{
  "arch": "conformer",
  "model": "self-supervised audio encoder (BEST-RQ)",
  "dataset": "tunes sung on syllables by a formant synthesiser",
  "train_examples": 39062,
  "n_mels": 64,
  "hop_length": 160,
  "input": "log_mel",
  "win_length": 512,
  "codebook_size": 1024,
  "mask_prob": 0.08,
  "norm": "layernorm_no_bias",
  "activation": "quick_gelu",
  "mlp_ratio": 2,
  "head_dim": 16,
  "fused_qkv": true,
  "qk_norm": true,
  "layer_scale_init": 0.1,
  "inner_norm": false,
  "moe": "top_k",
  "num_experts": 8,
  "moe_every": 2,
  "expert_mlp_ratio": 0.5,
  "experts_per_token": 2,
  "shared_expert": false,
  "subsampling": 4,
  "layers": 8,
  "width": 192,
  "positions": "learned",
  "kernel_size": 31,
  "residual_init": "zero_last",
  "optimizer": "muon",
  "muon_scale": "match_rms_adamw",
  "lr": 0.0077,
  "momentum": 0.95,
  "nesterov": true,
  "orthogonalizer": "newton_schulz_5",
  "adamw_lr_other_params": 0.00098,
  "grad_clip": 1.0,
  "cautious_weight_decay": true,
  "ema_decay": 0.99,
  "steps": 8200,
  "batch_size": 512,
  "epochs": 107.5,
  "lr_schedule": "constant",
  "warmup_steps": 160,
  "weight_decay": 0.09,
  "adamw_weight_decay_other_params": 0
}
Rows from block 5 of a small self-supervised audio encoder (BEST-RQ), named by matrix and row number. Rows with one number within an expert belong to one neuron, the router's apart. Each number is 200 + 40 x the weight over its row's rms, rounded and kept within 0 to 999. All counts start at 0.
Before each expert's rows are labels from the 100 clips, of 14848, where the router gives the expert most weight on average: "responds to" is what is common among them. Only what is clearly more common there than usual is listed. The data: tunes sung on syllables by a formant synthesiser.
# router: router (model.blocks.5.mlp.router.weight, 8x192, trained with AdamW), inputs 0-191
# up: expert up (model.blocks.5.mlp.up, 8x96x192), inputs 0-191
# down: expert down (model.blocks.5.mlp.down, 8x192x96, transposed), outputs 0-191

# expert 7
responds to: reverberation; vowel: /ɑ/; muffled (low-pass)
router.7,155,275,219,246,224,193,221,258,160,250,166,169,173,141,227,241,137,176,225,264,244,185,175,202,231,192,172,218,155,181,270,179,163,159,203,294,203,140,246,254,184,158,194,184,227,182,215,220,223,223,189,149,209,281,221,215,194,205,184,212,193,201,255,188,217,187,242,199,222,194,221,218,101,138,214,245,203,236,215,225,190,118,123,170,295,158,229,258,183,246,165,146,232,162,118,193,241,278,153,254,162,197,193,163,227,287,198,153,213,180,181,164,218,219,210,233,230,177,202,158,152,220,228,188,153,226,140,295,142,185,110,201,268,242,146,250,207,207,233,179,172,237,228,207,225,181,164,291,186,207,178,197,192,162,241,187,193,238,139,160,232,219,239,174,214,262,195,227,169,191,160,133,165,174,225,184,260,182,155,122,170,169,165,283,163,185,258,256,188,212,221,163
up.0,218,185,197,171,167,222,177,219,203,163,167,266,157,134,228,188,263,188,221,216,253,221,205,152,182,210,240,199,206,192,189,199,256,225,189,128,270,228,280,253,197,189,198,175,198,206,211,259,226,274,205,141,98,251,164,205,235,237,262,213,215,193,209,198,210,207,194,174,132,185,247,147,194,206,223,145,150,97,141,232,199,228,187,194,167,168,128,240,215,204,279,210,130,181,292,246,212,129,246,176,118,206,169,242,262,207,187,227,151,192,99,205,213,224,163,231,196,170,218,240,216,206,148,164,270,157,177,253,174,226,181,210,164,239,208,257,162,182,189,143,208,198,206,167,161,234,208,83,194,229,173,155,200,189,211,152,252,181,135,234,215,183,228,178,258,232,223,212,263,190,155,244,272,156,157,245,141,231,207,202,201,231,158,220,255,112,138,204,188,202,260,172
down.0,206,155,197,196,181,213,241,290,247,198,182,178,249,197,221,164,226,260,179,160,189,259,223,225,106,258,170,143,181,219,142,222,190,243,223,184,205,267,165,167,255,180,191,199,232,171,164,227,165,165,213,237,179,181,200,165,228,224,246,205,176,255,290,197,173,226,238,189,197,197,209,168,197,203,264,208,223,209,167,248,179,178,265,172,160,183,194,177,256,185,170,224,253,259,223,170,197,156,177,161,251,210,242,144,204,159,161,187,214,186,150,152,182,231,224,164,184,200,257,130,260,195,174,232,154,212,305,115,270,185,239,175,209,212,249,264,148,168,218,254,193,177,255,286,144,181,145,208,220,135,242,209,165,258,107,310,215,199,229,213,199,181,153,241,256,246,204,169,172,150,161,137,215,132,159,137,198,249,267,188,149,221,229,148,186,150,199,145,135,180,230,216
up.1,178,198,150,215,195,187,194,231,245,220,164,185,138,143,218,188,234,229,193,197,187,118,235,317,220,179,210,187,206,224,163,167,203,282,175,245,159,206,174,199,109,208,210,182,225,184,254,210,220,178,198,175,157,183,187,182,194,177,181,284,187,216,185,188,264,248,183,136,244,192,174,223,211,195,154,155,177,152,149,190,191,154,149,211,211,213,270,322,186,158,260,153,223,241,208,139,167,227,185,231,190,227,286,118,172,195,199,168,195,218,182,217,203,221,138,182,159,208,258,228,246,186,148,167,261,197,210,277,226,98,199,221,107,174,174,188,155,176,258,215,176,163,199,230,156,180,240,151,208,217,253,196,195,198,198,247,269,202,232,236,243,203,180,152,213,201,265,237,189,134,196,168,229,219,278,200,206,166,112,214,192,267,234,257,154,197,196,135,224,244,198,330
down.1,248,157,188,168,179,180,162,255,159,243,154,227,140,249,154,191,202,208,215,270,235,195,269,214,258,195,216,146,208,274,250,235,175,270,215,208,192,218,191,205,204,199,190,249,202,205,173,221,188,251,198,166,243,202,149,245,182,240,159,209,227,212,217,191,204,217,168,243,187,150,86,172,181,205,235,266,191,216,238,175,174,201,209,210,306,206,138,223,183,190,231,217,175,201,153,223,167,180,198,189,271,165,173,234,159,263,142,221,230,163,147,246,195,211,230,246,232,197,174,200,221,256,189,296,166,182,191,190,62,149,196,235,135,247,168,124,186,241,232,126,220,217,215,173,187,192,223,216,156,195,158,244,233,169,142,225,189,158,214,188,176,197,173,152,193,211,118,220,157,179,268,284,224,151,78,168,280,220,190,219,139,118,208,223,180,135,215,213,167,156,183,255
up.2,288,253,251,186,166,257,199,230,188,192,227,187,293,132,238,258,201,217,175,181,220,207,203,210,332,281,194,152,192,192,246,208,163,220,233,237,197,182,170,273,254,189,147,228,183,227,198,193,182,177,168,176,218,221,222,220,204,210,153,183,223,228,171,163,233,179,257,128,203,235,183,234,116,207,210,182,177,162,286,235,180,242,210,182,301,187,233,129,166,165,221,165,163,181,203,192,142,159,182,225,189,220,157,186,187,151,247,178,196,214,193,136,273,221,140,151,131,125,203,148,177,220,236,168,234,233,245,219,208,220,174,161,184,142,173,218,250,163,174,161,222,225,192,157,274,138,202,175,182,218,206,120,230,210,286,223,158,193,169,173,209,257,232,252,208,207,240,134,199,270,162,155,179,150,244,190,171,174,150,244,169,127,137,190,272,200,205,213,156,187,283,210
down.2,209,298,239,198,208,160,214,230,237,143,157,250,229,126,176,213,225,203,238,190,180,207,177,206,272,161,258,186,195,190,199,199,193,199,204,203,231,157,206,268,215,174,199,245,230,193,211,236,175,205,211,285,162,253,247,225,304,205,285,226,124,198,201,176,225,112,199,203,125,170,212,157,149,210,118,186,220,208,171,205,148,204,195,122,257,195,194,234,179,195,250,172,215,164,131,242,221,218,211,199,264,197,204,169,122,172,170,164,205,250,206,151,263,143,192,210,180,203,183,244,247,179,242,203,237,168,161,232,196,250,170,138,231,235,266,164,113,110,275,130,224,160,177,233,261,169,203,227,113,240,173,272,225,156,189,195,182,257,216,123,250,237,207,173,213,251,171,179,208,218,123,184,195,186,170,187,193,204,175,227,221,209,258,179,297,171,187,140,183,189,178,146

# expert 3
responds to: vowel: /u/; mains hum
router.3,167,257,269,241,194,244,203,170,172,238,243,218,254,243,237,232,221,200,146,211,160,158,170,226,214,178,188,220,229,207,186,235,202,246,289,187,261,195,177,124,202,220,234,208,154,164,203,171,138,219,228,260,218,200,155,209,201,155,197,143,245,149,147,156,195,216,119,166,246,233,178,232,245,241,241,82,209,202,254,159,223,199,208,281,169,278,186,104,197,188,195,214,262,230,270,167,155,255,171,207,205,214,212,189,154,208,188,194,217,213,232,164,192,208,262,238,141,244,178,243,223,255,123,243,236,222,259,234,231,194,203,192,177,211,263,158,198,219,164,254,194,218,201,201,171,197,181,159,214,145,130,235,163,176,181,187,121,187,148,245,214,259,134,165,240,161,128,142,194,290,132,173,212,141,137,194,194,222,169,212,177,134,128,145,180,252,148,241,187,173,216,222
up.0,212,139,180,259,165,180,250,208,182,167,188,234,195,211,235,221,244,170,187,198,172,223,209,261,184,218,313,148,200,137,206,229,197,238,228,129,197,152,224,132,205,282,170,150,214,199,152,261,165,183,241,298,184,179,129,190,271,177,250,164,190,179,288,188,153,248,216,209,211,167,146,209,204,220,207,171,267,127,272,223,215,159,274,156,151,185,186,179,146,151,210,236,186,248,241,240,227,180,178,182,156,148,103,229,216,203,203,229,144,221,249,147,190,199,170,216,133,204,189,198,120,205,167,265,246,170,270,208,208,184,227,230,205,223,234,238,144,243,181,225,146,165,265,140,241,187,136,189,93,187,184,241,193,202,193,245,211,215,178,238,188,131,200,193,221,152,247,181,263,245,149,229,248,237,210,175,169,213,231,205,209,299,160,175,158,216,188,204,208,248,226,174
down.0,175,177,218,184,218,193,239,197,92,186,159,161,183,200,216,187,240,247,210,191,146,205,195,133,229,208,164,154,149,182,244,228,190,174,258,232,172,183,179,197,199,222,239,168,141,201,226,214,199,152,286,178,199,222,215,215,140,212,216,194,200,155,89,235,290,227,210,170,210,225,192,187,242,196,256,185,166,190,180,227,221,191,165,167,176,206,149,168,232,243,169,114,184,258,160,151,195,157,240,215,252,245,196,127,206,139,255,201,294,219,212,227,117,239,201,189,216,181,178,213,199,204,255,249,204,288,258,329,190,171,260,232,209,221,210,168,299,199,199,236,230,184,169,216,250,136,233,166,245,151,230,188,255,197,186,183,191,207,205,274,229,252,207,187,194,189,167,216,180,127,232,212,157,219,186,214,242,210,175,233,172,160,133,206,298,157,272,108,172,151,213,276
up.1,193,231,183,214,153,122,204,261,225,244,190,181,174,215,180,192,140,276,191,280,250,217,214,251,166,228,262,207,177,207,228,135,127,209,113,246,224,179,240,151,164,210,134,156,213,202,199,154,280,184,153,216,180,203,216,144,137,216,175,142,154,171,157,192,185,112,187,196,215,188,230,145,240,163,222,282,229,266,203,182,217,218,178,209,198,222,192,184,211,242,249,133,211,104,167,196,230,161,242,198,268,250,266,266,207,172,253,304,231,262,158,251,134,228,197,177,231,171,271,220,146,192,302,152,245,239,205,198,175,144,231,228,138,124,236,181,198,227,234,186,166,187,229,212,187,196,206,207,195,168,172,199,190,180,174,181,178,187,199,234,190,190,190,183,160,135,230,262,238,135,201,235,229,207,253,186,257,178,167,200,111,254,144,256,210,202,205,207,164,202,182,255
down.1,242,171,195,146,213,189,167,264,178,162,235,159,241,245,153,219,146,277,175,312,229,243,217,223,192,191,238,231,216,203,209,187,185,161,184,207,195,190,171,237,240,166,225,210,207,178,205,197,203,164,165,248,200,120,193,261,217,247,228,234,168,150,200,233,148,177,201,197,261,233,223,208,126,177,199,197,247,226,221,133,102,265,165,160,166,226,181,240,251,137,250,222,182,143,202,266,183,278,242,210,257,203,206,217,155,298,166,225,160,245,208,209,209,97,193,201,200,189,212,168,152,134,215,110,239,180,153,256,207,195,279,179,167,187,218,197,178,192,245,158,176,301,193,168,187,215,167,199,192,210,158,235,177,209,210,205,193,135,177,211,266,176,206,176,235,227,235,242,128,253,143,231,235,227,202,128,157,169,148,159,178,244,219,231,180,90,161,106,231,189,184,226
up.2,227,136,188,178,172,222,186,240,107,197,195,225,152,220,147,230,184,212,216,182,114,170,199,186,202,182,183,242,184,197,210,152,143,232,270,189,242,161,178,219,155,185,240,238,285,234,187,230,144,224,261,236,190,140,213,179,230,199,199,139,181,170,239,221,180,185,229,272,231,279,193,179,152,197,246,286,271,227,282,194,152,235,157,192,184,187,178,186,137,151,224,233,179,184,170,200,204,233,192,157,277,294,219,229,213,209,223,232,136,200,193,238,148,157,181,155,207,216,138,168,198,146,192,149,144,233,169,153,180,205,244,208,276,216,280,215,230,140,123,205,169,229,154,173,259,158,174,225,184,194,210,205,182,232,151,190,229,142,255,290,234,229,160,255,308,169,156,174,232,216,223,156,219,261,181,172,160,212,210,187,175,208,115,152,247,215,230,208,229,243,216,285
down.2,195,184,319,256,202,164,196,141,266,207,188,202,206,193,215,192,235,197,156,153,159,148,217,195,197,111,232,195,280,150,201,196,226,207,281,109,160,251,152,233,169,117,197,193,129,219,214,167,176,184,233,265,220,218,220,250,223,237,257,184,200,195,170,144,192,259,192,109,266,149,188,165,242,299,173,231,215,186,286,220,257,232,131,191,226,195,187,219,253,269,238,172,212,194,211,128,177,211,254,222,114,244,261,246,225,204,194,264,212,198,163,192,198,146,216,185,203,172,179,207,221,174,183,218,159,183,240,229,231,211,207,187,153,216,137,176,220,180,206,150,143,255,200,199,154,201,144,192,203,232,180,179,203,159,189,170,148,258,197,168,229,238,149,205,207,206,264,236,323,210,131,235,150,242,171,225,205,241,225,178,219,191,167,148,225,148,265,161,205,149,179,215

# expert 0
responds to: quiet level; vowel: /ɑ/; rumble
router.0,144,225,192,230,186,188,166,266,174,198,216,191,211,141,190,244,142,149,204,272,181,248,274,156,194,144,201,185,159,256,104,164,245,136,234,195,265,188,260,157,239,132,142,169,201,205,175,271,170,265,111,226,245,201,220,234,250,162,226,143,198,234,242,211,178,187,231,144,201,177,252,166,201,150,170,147,249,192,183,219,161,231,263,230,208,266,172,221,222,254,233,151,194,227,209,205,240,136,221,232,198,232,223,218,222,187,142,181,196,246,188,236,268,193,147,190,155,221,160,150,174,309,311,192,137,178,229,193,173,174,260,246,204,162,179,228,257,203,243,184,207,202,216,227,265,196,145,179,156,206,223,151,195,155,201,164,166,200,186,197,189,253,185,274,249,111,219,221,196,152,235,123,152,219,163,178,227,194,174,178,171,250,192,209,192,107,180,153,167,188,162,164
up.0,205,267,179,161,198,239,129,198,155,286,171,266,205,235,198,225,190,261,257,200,241,151,188,71,217,201,212,183,228,175,180,174,200,206,147,171,209,130,167,153,144,230,145,246,124,177,227,194,198,236,217,157,155,246,233,203,202,203,185,210,172,200,210,157,294,213,305,174,143,211,175,144,191,175,225,198,134,255,206,146,163,309,224,168,273,181,241,204,180,243,198,235,201,193,185,204,134,145,270,187,195,170,195,216,124,190,177,196,177,230,232,203,218,242,155,159,301,198,173,142,231,226,222,182,222,163,127,137,227,242,205,245,208,156,181,210,266,213,183,209,193,173,134,194,188,172,225,256,244,178,250,215,226,208,238,160,255,129,170,187,142,184,162,254,182,211,221,260,193,211,239,237,258,173,173,216,205,206,146,272,158,251,191,206,146,203,201,165,222,286,205,221
down.0,159,198,224,138,192,204,158,224,230,245,237,157,170,186,235,217,211,157,154,210,245,198,194,245,201,245,183,227,193,184,177,208,243,185,185,127,156,212,203,249,202,195,196,156,190,169,222,165,172,239,166,186,140,245,150,215,146,148,224,157,186,216,193,215,143,247,139,163,184,204,194,157,262,243,222,132,229,209,218,227,243,224,279,250,230,208,182,195,217,140,163,211,187,202,212,147,145,215,158,188,237,153,138,155,253,238,252,134,273,203,246,219,219,203,262,103,265,187,115,278,298,198,146,167,203,277,218,193,178,164,258,192,127,164,228,235,178,195,159,225,174,187,184,198,232,197,198,134,249,182,171,169,226,280,191,244,177,229,146,197,216,193,143,249,171,281,289,206,257,135,222,151,168,181,198,163,129,191,206,206,282,257,219,257,257,235,156,220,209,203,262,148
up.1,248,211,233,154,176,210,143,146,205,226,183,216,166,219,176,248,129,266,218,185,224,319,154,200,135,271,219,312,226,224,184,174,256,219,164,288,248,147,202,181,175,267,255,193,162,173,172,235,154,233,222,208,245,195,195,228,240,214,194,196,290,232,233,170,214,183,194,209,186,217,149,173,233,236,187,186,201,214,214,204,150,254,188,160,207,203,261,218,159,297,191,170,206,149,144,175,201,206,188,253,90,254,219,226,241,192,182,229,230,226,149,220,172,191,192,209,225,191,161,124,232,199,140,225,286,242,185,214,279,178,129,198,212,202,152,151,180,215,212,160,206,168,128,146,178,181,220,210,142,158,206,221,193,179,207,164,184,136,217,159,154,114,225,216,171,247,215,66,231,153,206,153,208,160,136,219,260,220,210,164,216,197,223,203,192,243,259,191,232,225,221,209
down.1,206,89,152,253,151,190,217,217,186,211,247,181,263,176,164,175,254,193,173,190,219,213,179,232,199,178,208,180,187,232,149,183,281,228,129,214,221,207,226,173,159,232,199,297,192,182,260,186,141,161,332,216,191,214,178,242,150,156,220,255,241,243,168,182,172,188,267,173,119,191,219,178,243,155,248,204,212,205,218,249,118,171,203,208,255,186,168,183,258,136,207,236,226,205,182,181,195,186,244,226,204,176,229,122,70,210,130,233,307,198,196,238,202,186,183,225,162,214,183,174,247,144,228,224,151,146,200,231,241,207,223,227,231,170,166,183,217,165,203,153,256,149,222,252,221,173,162,232,232,186,250,138,193,180,192,113,245,211,194,162,136,132,249,263,161,191,189,183,234,187,271,276,189,158,236,189,121,211,179,222,245,154,204,181,245,215,210,166,222,206,199,212
up.2,246,172,233,260,141,170,168,216,186,203,158,190,201,182,171,126,254,191,179,244,197,236,111,255,122,182,200,216,189,138,176,187,193,211,223,188,202,242,229,256,262,169,176,263,155,222,197,148,177,205,267,194,196,184,215,233,211,201,210,160,176,223,160,237,225,277,274,202,148,223,121,176,192,253,202,196,192,208,169,151,191,217,232,276,176,228,196,178,162,199,98,243,192,222,226,182,185,173,199,288,245,208,228,195,225,165,213,179,95,198,223,221,245,199,152,190,193,214,194,163,248,165,188,256,233,232,292,208,201,217,233,188,172,237,114,194,237,173,214,269,227,204,243,178,213,195,198,177,181,147,199,75,208,229,183,228,250,128,229,241,131,254,165,157,174,157,159,214,230,224,239,179,200,190,151,260,179,241,308,216,173,200,183,158,223,177,173,143,220,306,117,155
down.2,233,245,169,155,179,273,191,197,157,211,208,178,178,100,120,203,238,246,219,118,246,162,169,249,207,213,139,235,243,180,184,235,194,213,240,270,163,246,230,153,211,202,253,230,214,135,267,185,249,250,185,257,205,234,193,208,220,210,208,193,241,252,212,190,206,260,185,167,186,183,258,267,167,242,230,187,204,181,160,198,210,226,267,183,206,261,227,126,223,192,92,213,179,123,171,179,243,286,256,187,208,225,222,230,218,158,189,241,166,257,214,181,156,129,199,206,162,138,104,219,182,221,177,171,192,213,253,226,199,193,243,219,220,275,230,214,213,114,144,172,100,145,205,170,141,169,165,189,216,180,277,177,224,220,217,189,111,155,197,227,226,93,205,194,245,216,216,203,181,242,184,238,180,169,227,164,135,157,183,224,270,182,180,209,245,237,193,254,228,201,201,200

# expert 4
responds to: reverberation; vowel: /e/
router.4,229,154,136,200,214,252,132,220,192,213,223,180,215,234,202,196,257,218,115,199,230,207,175,277,133,140,128,258,244,143,263,247,169,177,233,179,111,171,162,149,280,207,176,190,218,209,217,191,203,163,172,244,178,188,126,190,209,135,207,94,184,156,233,251,194,164,193,320,248,216,210,141,181,191,190,240,231,213,205,177,192,219,182,154,183,163,227,200,210,193,202,303,172,167,276,243,234,230,192,105,197,181,223,182,249,199,269,205,175,210,219,232,189,188,133,132,165,196,269,273,230,134,128,187,237,175,216,203,226,236,185,226,232,206,232,204,259,213,164,162,215,200,202,273,227,241,239,215,237,208,252,184,190,160,194,184,189,145,228,265,171,162,169,148,122,190,254,215,172,157,211,201,215,221,211,260,192,195,171,214,166,252,204,166,244,219,158,225,243,292,151,195
up.0,220,243,216,206,118,201,151,175,211,167,189,153,192,206,228,173,238,182,149,205,233,173,219,203,176,191,184,166,132,236,176,191,258,201,177,157,213,250,196,159,180,179,237,164,236,177,256,197,241,182,191,220,243,190,183,180,224,163,203,188,164,236,161,235,213,165,180,201,238,178,237,198,198,167,233,213,240,160,193,188,185,215,135,207,157,263,177,189,182,268,204,119,222,224,299,191,144,224,191,115,249,231,176,206,296,191,264,159,281,293,180,285,192,185,176,172,142,251,207,230,183,316,165,222,240,277,177,95,245,289,217,185,166,110,209,159,217,183,167,252,165,233,209,152,170,168,211,228,162,134,216,190,117,136,216,235,243,137,184,196,175,182,183,217,220,201,211,209,189,160,200,232,221,185,235,199,157,226,231,231,200,193,238,258,68,198,200,151,232,262,226,262
down.0,189,206,251,180,243,166,217,251,156,166,186,287,169,206,177,172,257,152,239,217,215,181,191,235,263,152,211,215,273,211,146,211,223,170,150,207,216,181,197,215,232,249,238,147,203,135,234,238,223,185,198,221,108,192,191,170,139,195,206,169,186,246,257,134,217,186,190,184,125,231,228,227,131,150,248,170,160,219,190,259,196,284,200,203,196,142,183,177,250,217,258,236,214,203,150,198,160,238,244,209,197,191,173,231,211,205,283,240,238,196,230,228,170,230,204,211,273,238,190,201,171,188,167,231,130,179,218,205,203,234,211,187,153,194,219,181,241,241,267,128,256,157,210,209,249,161,227,148,125,166,162,228,222,194,187,175,217,223,283,100,148,201,155,221,156,224,221,211,145,149,166,138,266,105,215,209,228,102,164,203,184,220,262,153,317,212,125,186,174,217,248,162
up.1,184,228,180,273,265,197,193,218,106,184,210,241,224,233,174,252,200,261,177,149,223,181,199,163,213,212,75,202,166,166,151,233,181,257,207,283,220,196,130,248,202,204,217,228,170,250,173,218,192,164,204,183,153,194,220,135,234,241,214,179,135,202,127,213,229,219,188,206,194,147,231,172,163,133,220,180,198,167,174,266,182,175,205,150,266,179,145,263,112,164,120,173,181,196,240,192,152,276,212,217,181,276,226,252,218,140,193,203,234,220,167,225,247,215,183,243,198,232,237,233,243,207,170,123,210,265,270,163,232,202,257,239,182,276,239,214,130,142,214,186,227,180,229,142,194,232,254,230,138,123,183,252,263,180,203,248,230,189,121,248,257,226,271,165,200,128,160,208,248,157,191,159,204,179,185,158,169,245,181,139,207,174,233,210,187,175,199,201,235,205,214,199
down.1,231,190,191,166,153,249,118,238,240,121,167,218,193,199,213,194,204,144,165,203,226,232,168,237,145,178,206,229,144,193,132,199,171,200,187,234,236,162,237,261,247,211,212,158,234,210,172,241,290,216,227,214,195,168,134,111,107,249,172,224,178,165,208,155,235,119,171,155,208,193,178,147,169,158,243,188,182,188,239,240,184,131,191,196,178,219,203,149,220,197,220,255,174,240,153,291,167,203,212,253,197,205,259,256,262,140,203,146,114,153,238,202,165,278,188,148,162,195,132,202,151,239,219,212,209,193,156,163,298,180,209,176,252,181,218,179,258,260,222,243,228,173,185,208,200,182,226,247,214,171,185,284,236,196,233,144,195,207,252,217,217,292,254,210,310,167,184,206,246,180,179,203,223,155,218,201,170,140,291,264,170,186,170,185,204,176,227,199,207,152,213,242
up.2,180,224,209,260,198,213,170,148,178,194,252,154,161,202,135,236,196,225,311,220,196,263,174,165,171,193,240,188,86,211,223,234,204,220,152,230,281,202,199,196,209,201,180,231,205,178,205,254,280,193,219,168,184,240,146,174,206,198,282,192,228,176,159,115,217,269,165,242,172,232,212,190,199,229,153,185,191,281,191,199,220,215,195,159,200,202,131,215,177,183,202,106,155,168,165,206,229,292,201,191,213,201,159,215,144,250,187,223,190,215,227,205,193,225,168,140,197,122,216,184,182,176,262,166,255,200,103,186,251,123,186,247,196,231,189,243,153,211,174,217,192,154,253,212,251,236,314,154,213,189,183,188,187,288,156,154,242,154,247,178,189,206,125,241,206,231,187,195,185,184,227,222,185,298,185,229,193,217,129,157,145,214,117,268,235,211,218,219,116,182,198,214
down.2,270,202,203,258,211,224,183,220,171,215,140,204,181,198,209,206,174,198,200,188,127,206,178,209,252,210,247,231,280,169,182,164,122,193,181,148,193,165,146,190,182,159,176,209,185,145,118,110,189,172,249,188,160,170,209,245,247,260,177,247,279,170,249,192,142,140,198,214,240,165,298,184,162,164,125,228,241,181,217,238,172,227,74,176,213,187,246,198,142,209,188,206,167,226,147,264,210,162,277,234,239,172,244,239,183,227,222,192,236,253,160,195,193,113,193,191,193,188,249,204,194,165,171,185,179,238,166,149,266,225,190,207,237,154,145,223,190,234,221,163,184,203,220,255,173,212,160,187,280,203,229,267,254,219,219,152,197,224,197,196,128,205,236,225,206,197,142,213,203,132,169,236,286,271,185,146,182,168,196,301,204,212,226,261,154,217,232,161,179,279,219,259